{
  "dataset": "telephone keypad tones over noise or synthetic speech",
  "train_examples": 39062,
  "embedding_dim": 64,
  "norm_position": "pre",
  "activation": "quick_gelu",
  "inner_norm": false,
  "am_softmax_scale": 16,
  "beta2": 0.999,
  "batch_size": 128,
  "weight_decay": 0.04
}
Rows from block 4 of a small audio embedding model, named by matrix and row number. Rows with one number belong to one neuron. Each number is 500 + 25 x the weight over its row's rms, rounded and kept within 0 to 999. All counts start at 0. Numbers have three digits each.
Before each neuron's rows are labels from the 100 clips, of 14976, where the neuron reaches its highest value: "top examples" is what is common among them. Only what is clearly more common there than usual is listed. The data: telephone keypad tones over noise or synthetic speech.
# fc1: MLP up (model.blocks.4.mlp.fc1.weight, 512x256), inputs 0-51
# fc2: MLP down (model.blocks.4.mlp.fc2.weight, 256x512, transposed), outputs 0-51

top examples: key "8"; first key: 8
fc1.42:484503503473530498474466564484475501502470522542494534519521551502470506482517496491484523501494463488526532522512530483461452518504465537526483516537492531
fc2.42:540531493473479506468498480488489516519511513525494495545497518487497524533484513535496478552490545482525477480512526454479505470475495516452528475509461503

top examples: key "A"; first key: A; number of keys: 8
fc1.352:476500464502472467504500503493503522490508545586540513508491488485520504504507511482476511525514491479509536483494534503512492495526492480489495493523510473
fc2.352:494537488512482512495487499454512481539510536498510454515472480477539507470493493513512490493500477522509447527523503486522472476489488469499498498494461478

top examples: key "D"; first key: D
fc1.299:482488480477514516504469500525481554485453483543449518511478512476493497512530502523452539541530455487517494504470496478496521500497498510513500478488502496
fc2.299:558511488462532504504477494478520519495508497484500457515546506504502526502477492451497518529497485518506523529530497474501487527516515522526515518528533460

top examples: key "*"; first key: *
fc1.408:460519502498467475507486516464464551477478498513524479504519514445526506510518493507512496515503540485520519512510536481471506499471497470492536517468485511
fc2.408:496500477519490486476495508504534485520451483488513503566469484509540511502508511456523474465530502491504483466530514517495485488459509512443460498498512449

top examples: key "A"; first key: A
fc1.423:470497480471503511503451479480453518515488526506511499467501513519505462503466489497513517521496476450524547465487503494442453493513510476439418521533485525
fc2.423:527466523518481503461489487482476496519510525488500505499492524481489508490511493443550486491515551473525531500432490500541527509493515492465505544535472495

top examples: key "A"; first key: A
fc1.164:484543500473490516461533518508491490500485487498494459521443500498548475498502471515471491495497491476451535519491497514484463432510494513504469509484480482
fc2.164:485480464532513511483504498482514540477456494468512545530511483473507516480514507511483486512489478497491520509460542505504537542482438473444516494485492483

top examples: key "3"; first key: 3
fc1.342:523472481521502495476496477502507542490468501497529520485548545562503479507500460520510496533550525504509530515551506511505495497537494451504473498472533551
fc2.342:453502513505525528545484492561529479505477524473471517478515472472478491482503498516491501474506490532459520527483498533484521525490470536545517468514478495

top examples: key "5"; first key: 5
fc1.235:547482493491531518493525518533483479488464497525523603506468533491471512492523429503524453518483500490493549457430546504465503510462459496521484457515489480
fc2.235:511521484507499513499550511505495481467481491477543491490503502497524508465468490500490494505531518495512456488533491548510531505530495448503509525516500512

top examples: key "A"; first key: A
fc1.293:471496529493495539494501473488443520507508486489475484515510490485502507506486526470497528517528515462498495513513473502495500520516475494516513488492530485
fc2.293:484463495472487513480455533497503483518511542506505492513476546475461521469482512465494492492443486486482457506454508505497491459476465479512459491470478528

top examples: key "2"; first key: 2
fc1.429:476543505431471459500536527465489517475527482505471523508484529463539524569501480477474507539539531478480521464502491447476484518520525507489511499492483522
fc2.429:525470476533524480514511489510489545478469499466508513491519469513492529533521523481528490490524479515537493483509478453474464511445480456474504511476498452

top examples: key "A"; first key: A
fc1.256:489484506477515524483517475488427508476510508486476533516503501459490496518496464497502520514508491455547516501462481499492508502502505466534495527449501506
fc2.256:482465476482460495461457513474500544528503516522519461473482522516494517485512523507534490511465535462486474491434525486481488454498446457494484465497466472

top examples: key "6"; first key: 6
fc1.273:514509470490442512471468516533482516526503481477512492460506506474498533493501493514530487519510515487506526448491541483538508483510485499466465503512471521
fc2.273:490483505512483505502483511492458505507460484524483494537504475538470505506502528484487526558503474497540522551550533465520493507506506485521494475506505480

top examples: key "9"; first key: 9
fc1.219:465510469507505545504481515476502475466483491468512457504512496502478489498537517511480506494525499535521496492459500499490522458516436511499519502480490496
fc2.219:532505470529498516483533528473495505518504469515502478524491455508475556510500491504499483477502493507509517468517506488519462534508485566467478497484511473

top examples: key "D"; first key: D
fc1.12:454491501444513510524495523521487504512492516534503500465511520467519446513515529454501498529509519553534557484457510464441541507498495509526503467469522505
fc2.12:556535504524511487476547498469528487521498479521497518540509515572467518521478466507490507471543511494505498514529521509564525529556497518491532527523477500

top examples: key "2"; first key: 2
fc1.163:487479528501471474514477516501430536506465483505526479539483482481529471539483484536485509488485519479508507514455492519523491494505537507485495499547507476
fc2.163:501486524495527519491508508478539510477565548545513480489470504518485493485533510510493493536488497519477512478496513487466475466482559534522458519528516481

top examples: key "2"; first key: 2
fc1.263:481487478458534450472524514504452530507516476529519486488472510499515510510508473481475466510509511499492491455504519491514511531491491501495494518502484523
fc2.263:486495494503507525516477491470502494493431499499484480532503494513530525506489523521523499492517515471519466540543511489561511475461506495513518466494487532

top examples: key "6"; first key: 6
fc1.385:483480478494496541482471522524498473486478489530506498493474503469503516528502466511485517505486521500529538505504534464482432517522479488488502538514474520
fc2.385:462524464510564470507510481510530491479486484509545521511502450496527522499479496464481498481471484494503489474460520516525526497522507525497545528506524487

top examples: key "6"; first key: 6
fc1.9:512485507512493507506484498475553490532514479518503491470490510492491498507473471505460502531485489481457529498481493520533487516542496552519480511542451540
fc2.9:464501482483552457544518485536498490454495501519504549521499503460527534470519489460517513498490515493531488458500500547492500501473504516475553503500533486

top examples: key "*"; first key: *
fc1.21:482510473513464449517477484553484512482484505518471510464509491500431504528453488507521488520462530498506495518528528514480482487477516453496506538516478461
fc2.21:512477466493504523528495466468469538495478501497530521519545493496533500442493495489474451514501518442471476509524462518503551500463481504479503523509456524

top examples: key "7"; first key: 7
fc1.328:525491474468491537499485498464495494559510492491535494477523542515461508512490485521495522489511484495525503466493494514466472489509561498523484505453484498
fc2.328:504487437498485491487493484443533471506535543502501496528502486485540507525510470515506481471460533528443499511448487467477528463494471521512501505525476493

top examples: key "9"; first key: 9
fc1.241:527448484506538521534498488521536465527493528475519534513467545448509474489515512526490517531510532483481524479465516500456511523484464484511512491539498497
fc2.241:503517502483468501542500546525485491552511541495508522478544534529474495481456502524552523502504520514482468579510457483508514514525515526500473492479523505

top examples: key "7"; first key: 7
fc1.474:520534511460536495527463479527471528498483526534557536449493499480536540519511475505441474523485523546495543476486494502486505530513485510544536484515518559
fc2.474:470501508527474517474537487488507501526465494486532475514462489498476520515497531487532496513512511471472506521493489497504469479498515514481487475512479532

top examples: key "8"; first key: 8
fc1.170:532517487487511497492510525488522511506506485506529509495504513515502519478526484488511501510523489455529539457514511558516520530526491504511521509492508471
fc2.170:524518456471487496487438483489498469528491554485503485524534499535502493481522481496532508514474547494442430556481537490529486469494507516482473506552469520

top examples: key "9"; first key: 9
fc1.93:511478515506507509497512539491490515552464467506560519475504511489485480547479501528501498525486509480535516467511492481494499499492521482509517524498508498
fc2.93:536472514506513519501543541497463530521464518485494534544543519492480514541506495485530492446532481491517494517494481475493496506496489482504478515473477482

top examples: key "9"; first key: 9
fc1.282:499476505514470560479524533528451505466454475501519514506472491510458497521500519510468495512502498522506490499484491512497506472531514492507483541499475541
fc2.282:509482528526559481530563523513489488495483467458498556534506515461493501508499468512544454465528483509549516490500472486485515521441481487490499506478514455

top examples: key "D"; first key: D
fc1.308:494497478468471502543468531507550491509504533534501531515538514489504501508527466507536512505504543511482511514529460471491494508488507528524499489504508505
fc2.308:488522481525507506505483456512537476474441538465529516552454489522481497568502477456490521521467477480512526492523512470536514472515496506513460513481482490

top examples: key "0"; first key: 0
fc1.498:511487498452502502453487523499500502537528477519522506487545487439521498520483492517483472523476524481519503481500490507475486488537524495457538465505525540
fc2.498:518542494526510549511509499495491466496494463511486506485505463514463465473515442482488529552493484502500475521498502502497458484508508543533495458430477480

top examples: key "3"; first key: 3
fc1.72:506530524505531496529506523488512549503495484486541530475476510504490490498500481525484511463526509474483523523548520487474476488535487472516475549513503499
fc2.72:481506491506448475505513529556556463540510509538466505500471468492508458491518502494483487489508526473509532546501476528536545524507507531514477489516499507

top examples: key "0"; first key: 0
fc1.15:502480460464518527505511546504493548496469522511504495509529500438495520501518497479518483532550536499470534529538478466479449456473463514475485508517529504
fc2.15:507501544516490486502486451520543492550529503520460492483512429533445483515480493474467533482499524471520546548543491557469528428518486534480514532510513506

top examples: key "*"; first key: *
fc1.122:497513479463526481515468483496524518513515499474524539487499465488500477519510463525469541537502521439529540506475493487502445527455496499517502513516509516
fc2.122:475495491507494498493520502462477509470476444527477519491505542452507517505457484534542501489511518441540520472524490522493547499479501490515495491514504475

top examples: key "6"; first key: 6
fc1.184:451459486509506516475469514495495513473489483505513518469487526525502452467490492509544527474470498506502470478478526462510493512470486522487466528525521432
fc2.184:461518493453513527494461518479495483532444525520510491523489514532456479463553527507514549502517481496480535460476503512488507511472509482528518529516518486

top examples: key "0"; first key: 0; key "#"; first key: #
fc1.406:466503465465477559484542491462502548481433481522538505506472501502512461463476469506543493483467525479510555492465514510498490493491535500492502498526541533
fc2.406:512562480477480557527488499516471459473451504478491529496547473486525436540485535486510515541502489501472516498473486470493545532470495515498502490490489516

top examples: key "0"; first key: 0
fc1.217:487486444515447499465498513486451546498496506543483518543519520487518477474487456468540481519470521482514535497481533485531485514541482505488495488488527517
fc2.217:536508525495541539515499554550502538506512482466505543482485521502472510502454485527479524506503493525541531521499457456509472514456516523489511528450476476

top examples: key "9"; first key: 9
fc1.95:517479521505520563507510499486468529531471496506496487472511524529488517463530490524516474500514501509506483489507472461540478466508515492522466541464499506
fc2.95:504464511548489508510558493497516516532497506494461560526540516505482486520488507481544468455542480482521493525488500482486479538504534467478460544481510489

top examples: key "9"; first key: 9
fc1.91:468507488538498513513495489536480500508541507497512472519504462513495528495439468503507518480512555478539488503519452506538525443512530528478516550524500442
fc2.91:549531484559513515507487542498499512499486512515509517478489521540535535493492551482544514504528471474510466537499500500466518502500505506503505522468490533

top examples: key "0"; first key: 0
fc1.135:503490501487524470523536510471542531517499478560520493497520465510514492524514440425479456467546478520475534486511500529512508496502461534471494487479527520
fc2.135:500481525470546501468516522574519481487504492491454503504539508549502485538498524518442537530524508511491493490546493541491548507491493520508504531458507516

top examples: key "A"; first key: A
fc1.483:471500495458504461498500502476464544547493475532458536480444492487514472500495536526484473498535514440529492475531487509449511478506490513479498498491528518
fc2.483:506486484510492506487482462498491504513490533481451499530527487529482522510489455495518463513464471480509444505438519469511510473488481496456533525498491450

top examples: key "5"; first key: 5
fc1.218:473471483438508541483430520538519497514527501535491508506514509502491505504455519517516516525505499489470547527521469488502508498507527482518524492517504516
fc2.218:524482522512500514515527499470499456522516494499497497519493555503458490509471509529482486463569507515495558517543483473459522503504477477520465504503488454

top examples: key "0"; first key: 0
fc1.80:523469466457489473526516535479487451517493508455553494484518470472518508482508479520484476541539495504514519505517486510504513456459536532493467509505480502
fc2.80:530526517520539486454540482501508475442529445492531520530524472540494493476476499522474488462477463473506527447466487546512507488473499465538483512458501485

top examples: key "9"; first key: 9
fc1.103:512489496504476517488485507472429532499483494525505506482492521505456543502471485537480527528534535477525505494481528485478508497540519489487464546517471513
fc2.103:524451545531510515505558519501482507528483479474475522527540501501467473504485491497528507477537507482531544542476484515440481501502502469535451476427491467

top examples: key "6"; first key: 6
fc1.129:521491521515496478471487513499514486494514460487482503510465482489486483497459493476475468534493505498501473470449522488503497487494495534501535549532475540
fc2.129:427521468489505461532496482462473476492493527522458522475484479468497516469526493489510464513505485493531512509473509494541501491473513511503506524467558489

top examples: key "*"; first key: *
fc1.507:482467464470500536508477506520517506534459529523520499490500508490514497516451507493461481532480477451466547495449506494465489487514490493502495496510497539
fc2.507:534518479527477499498517508540500474516507491551529493491487528562511461484479489500510489484565534503486465501502504524505487508499498535513493484454547491